From a checkpoint of a small image autoencoder.
Model: 7.34M parameters, encoder arch resnet, encoder norm batchnorm, encoder activation celu, encoder depths [4, 7, 4], decoder norm groupnorm, decoder activation silu, decoder widths [32, 64, 96].
Training: normuon at rate 0.007, 12900 steps, batches of 128.
Data: trained on coloured fractals of 300 iterated function systems on busy backdrops, 97500 training examples, 16.9 epochs.
Rows from block 6 of the encoder of a small image autoencoder, named by matrix and row number. Rows with one number belong to one channel. Each number is 500 + 40 x the weight over its row's rms, rounded and kept within 0 to 999. All counts start at 0. Numbers have three digits each. After the name is the row's rms in percent of the matrix's.
After each channel's rows are labels from the 100 images, of 14976, where the channel reaches its highest value: "patch colour" is the nearest of a few named colours to the mean colour under the peak. Only what is clearly more common there than usual is listed. The data: coloured fractals of 300 iterated function systems on busy backdrops.
# convs0: first 3x3 conv (encoder.blocks.6.convs.0.weight, 128x128x3x3, each kernel summed), inputs 0-127
# convs1: second 3x3 conv (encoder.blocks.6.convs.1.weight, 128x128x3x3, transposed, each kernel summed), outputs 0-127

convs0.107 103:562442518467466486502540511522521486516415461481476516477537587533508554539516468435444443523551512464595492532543535488496582507468514468517530520483486470455437525530471473468460448550512555469462469638527497487532437473420500535509464493578533460491535526537467504458498546468500473560522552528426507444446522502457495553483466481488474511497487437441495447482550566536486459491482
convs1.107 121:553547527514492565506512511517471540517506533574488528595512468502571469536458496548421532491527503491532444477465468539517447474503549605609490477476540563503505421489532509457461559491474475520409447470510463439449545485513515413540561500526471521541518465541493473486484488480530491439486453451492564502449458595511546474485526499540576531532465479478499476496486495430520480514519
patch colour: white

convs0.112 094:495494505454516498521459473574411514552481467523490480513538519500504528534597484489518557528512628439514548485545387539448509517439481391509504524509492462517409443524514528521514554502527555453535523513533496508550490460502539446472484538455497502475549536514447494515482502513519483521495496482481528512525438537561528559480525488486467578503555539574538499493474480532443446593531
convs1.112 090:541521530518512445535423611552543462382470481517546467404478563546574488520529525524478492474470466513510473485529447430466534501457605533523468496475513474532535486477434543534487542542512481461448473525545523528543494448550460503475532480447520499407544432524495487484459509493501490513432538483493472461510563516454502489459509472506501597472543448531484498464546535530540527498476
patch colour: white

convs0.62 104:425575510543546457584595499444542497510512560527578538474474506511470584534449486467467510516519481464586542477483516469539477433493473495504488511485514462494517487550469495528505476424480519473422535505497467570515542590468506501446427483495496548579517470501476543521486496495531521540475523443453510463495474514528482562543467401521492381469467522451504570536507489486521471495484
convs1.62 078:537506534515537482480445529514515497508529454418452477465481522473548553579459488460465569450569576541582586485506470436410585471477521531479426556526493542471508547518466526518491517505410564507438494518544556517496550478527437482508485472472497557469485503448508535462496484434515444503467464447491503479535506509473549565494506478525525579549504520529452509506512513553491582494457
patch colour: white

convs0.92 071:544501510532467499482507470502494450585403495497560535557516422512503503458493467533555511474473487552522523484468491570455456516493491469512478535619488508559414495519505427412509503429508517526483482602408499468543509507539542461523566436455552495503475490432437504553491535473526462502500458481446522459490520533542517489511469583492554591489506518477506532456537475518481517513497
convs1.92 070:561530398508481467511518483473466460550535548455462407527568538506540547495560515560458439482468524443462447471517480468514518539464511505532461427484502513473482468457496529540491516449529486445428468526556472466554498499523528498464507444493526442494477458528489525513502512514437464470497508671534559509490425529459485528498518490566493435482477537453523501542505498464504505508597
patch colour: white

convs0.77 096:463552508507563509572510513519484503486506525484537514515471577463462517498493467568541514510509442494580424551447483470484494545518548494437518492455514520509515519442453472518553485496459545478461514414517517510492543418472523483409531442434478607546526528429500453429497499528533532512548477496513531497524570419432487522557452552525490435471494424515493528502542475489465522579477
convs1.77 091:494479491488527440470442493440554505496465528471420495472501473511543510482530479527451490458472556500399476435521528452404567518597557548441459479501493502542440473545489534509441501488524493484512501389455571427489508458452480518486524495510483478451457443575509536482506567502517475457528491464520490434545486435539510540504471499506478439507542526521494447478449550450430528486439
patch colour: white

convs0.5 127:486481525501469516527556491508475509528523495427499463565446455499505481543528436510497471466505493508523487541571501518502484530576572466543492495493393488464516536516551524450513468514453499430563488559479464521473513546575467502526505491513436530469472502392413474543345542534514497611555435503491517494523498488542436506482453507463487491524490597504485483489505506495498526518516
convs1.5 117:539510458522498544555485452539505499486484521518489471472473509511439472500565504438449483542484484487436565469616494551534550492513609464471613518534385480503506522478483503507566450476495567506515507471486507453491476505525491548484498537521509468474560472485481428478541494549409527512501493562483448544477502513528434524506473515453468519597517481479399502541510425467468501515491
patch colour: white

convs0.82 076:496523499467521450484566467437570498502548524470556485478492461517514502536484508526504521466503628436552513503516460550515543488467465475503476418446503513451537517562479450466495469574521461495519515394489528550485475556475541472566498514531502527525484489483499459484463509564528524483536545512425557499542452510427495599489498480475432468455528459517526507524509532517489520351528
convs1.82 087:490472453446530509502464487481520481475450484474525505518482494443519440532465495474479446535532431570508415465509527468438474509505530451518562473545503505536468476407445553506475579408458405484592457437390477511476489497534523511438525473480480557419479508487508533467560499508498454506484465493521500462462486492463541508507426402521510543482502474485476502475531572497449453466536
patch colour: white

convs0.93 080:589554495476509540406518522544554539549556526534391522521508581492471500519490503487492491480478520522632494528510480525513518457439537407499490553499565535456538454461471513464574465473516532549452446466549490543518469500533540506454535549434537477459468502462464529472507531573540490550491514459529528466481425455473444588460511461453500529501489501487516481475487483487503448463502
convs1.93 088:544517508488552466519446468566495491503498510536580568466547490476561429539534503512454496471542510553513504544531536469504561442472586511469504541546523585535521410497474451553477451500480480456422466535476524536473530508534485551527458489514528579436448498519414530448556551510539483461537465529492516488496488482462533474480492514503534488527440467577491556437501531463485377500488
patch colour: white

convs0.121 076:529515520490475520510497565506462536492548416485515493481548524502493530504500549546491525514467503477466473486557558445428480499515455522505432493504488516523444491507498465475486460574475513542467476442509483517533483589510477521569487641451543476463504522532486520497485426486509516389439505458533484519478418530568564436485384492513523469430463578510453540525495471506475553502521
convs1.121 099:467464532516495571483506444534526561539496551579528533511479540512467451419544413453486544512496469521531539544519479503428500446477495494504544488501508464475485527470453490472579474495552421478478487499432488509518480467398502519466519434461448503471615513499456458529529560517482477590489479437534521471514542430496495497557525496502492568594514487484576492431492500500483451466523
patch colour: grey

convs0.124 090:447546519441498519490517518447521546522455540511509485463520559496499543488505501436447437511520432517532467510496507599496507496515498502490493465644520487550557493514480462486522450480543528426478523493545485439502469453504577528457477446571497400546541508502521501540493508550500497523499508554480504494475420523539489584575362513462480480471593517503487501485509529456511495502520
convs1.124 076:543430500504538436529494470480474527425427473466510515486459493480471478544451488440567491505531475481582513468465529531480539482526543538439471405409520519525545506524447506508520542553465533469454632536502495526390535520520506525401487481483496559461543537560469534583494465493506460526527500505498496495528532488506493538466521500500542421502539456521515564512560498553540530523483
patch colour: white

convs0.57 095:538553460475487457519474507442466482552512494505589588542510553445497507540523455481483471457493536548576543500468485532498432484431513368497443556468532510536527560512486532465495481459482482460564531403441484491519509449509534504521502494448485569511524449505491456558535547515535555540510490464471551448464551476493455549528516397523499519479510441501520475505538541539567531465495
convs1.57 094:504540412488529505540492524446513447559515476483483512535488479451534512510429546492484520521480526456516508473558461479498528516547498563512387485482524451527482462518450485494512464513506501424409489401529477416588500484486501402531492508511554476464447455507440517529516528507492435430465537503393490506523510464412561535461506524506496409508512522517492482548441535495502545464499
patch colour: white

convs0.60 087:521513495523497473456474496493463475460498482521506502522471448579503446494435512530467498498538521492580502521488430535502526519471536554490541547516488523483466499548488553486540496490463480435491615507478516496519518455419552511578414491428534508508519442506483507498480537418478508488480444454559473607524526549351525477515545524528475472526414468468481492472531530514561557490450
convs1.60 088:500555524522466485511538554432480413536559526451470433422491507505497559554497546550492487484525482515462439503504496429469522552549479532539498458483466558556504494470494463502515517560457507532461475484551506374515518537547506466396496409507521513516520484485436536541523518535470496538525515570413512549435420472509526460519426453497531427474541489517526509521490501550466493520499
patch colour: white

convs0.26 083:513482546481506511508483509555545442527541449551557464549517559519500421446565439441451515512406537486466461599508517480557468506559498508435448428530446513473517527531459560472490473466559505518508490488489460468471551492431484534503530550407510545533477534448504476497525476506459502478440506515431539539510471510543523409456580433479533507503503571513496512491496504536432545524523
convs1.26 093:535442496521519454559488488503460452508456552508534485483436513458475514483470482498453516495535467546486538423532523489444462497491507488453441519595521483508474513411503590526476498585432542451472495503478466580475476477488498458499529529459535538470528470585490474490553499486540487644481519496514473485492446531527532521496597559503536543479489417425434514541438490481490510506462
patch colour: grey

convs0.2 082:496459495362510513560469540476469468555462523506458506452542591494512532528482516457511528552560392554484511551487472520505458496497441460517514538483534512513567509547476522468524476529542556512489524589410476509528494419548481483420469483567497485460501465501480503609519490476475488515520486532474514459469502523457449602524391504490451462509539469487518507506484510494522482494482
convs1.2 090:517492548474481552510494442559559461544541481452524449489458515492523420507516518418467481446502410440467442491527566535408531534599511537498441442541533466513507494495530486471485514542545477534478416516535432424430496430500474507510507512507472500570444464523462495444502532509529398436486471478462506484475471535521577519450467496515489462523516449509488499480465482468524538440474
patch colour: white

convs0.97 084:468612515528491541511474500499443467613406479532460526494470508538491492463486467553532448509536567499517509595496505488497499479525463454485532550527512470499475471538497523460498512445520507488546599581472531508465443587499512444430460415504509551520494521421551477472504505467477507479536509493433463536513481468453499540520378546532475463478528548488532473509476542526480483500446
convs1.97 089:551493420430562485517422466482633514512504531525500525576517537508513458503485503584532524455492419491447527418567522547478585520481469467445446501496485485551556524518523426548518451517531526550517520530531452473511481447441558477589477454508508498487500486521490511538554489506468475527496490445467527434503516448527469544527552499533429466444478526514550489513472522465501510463447
patch colour: white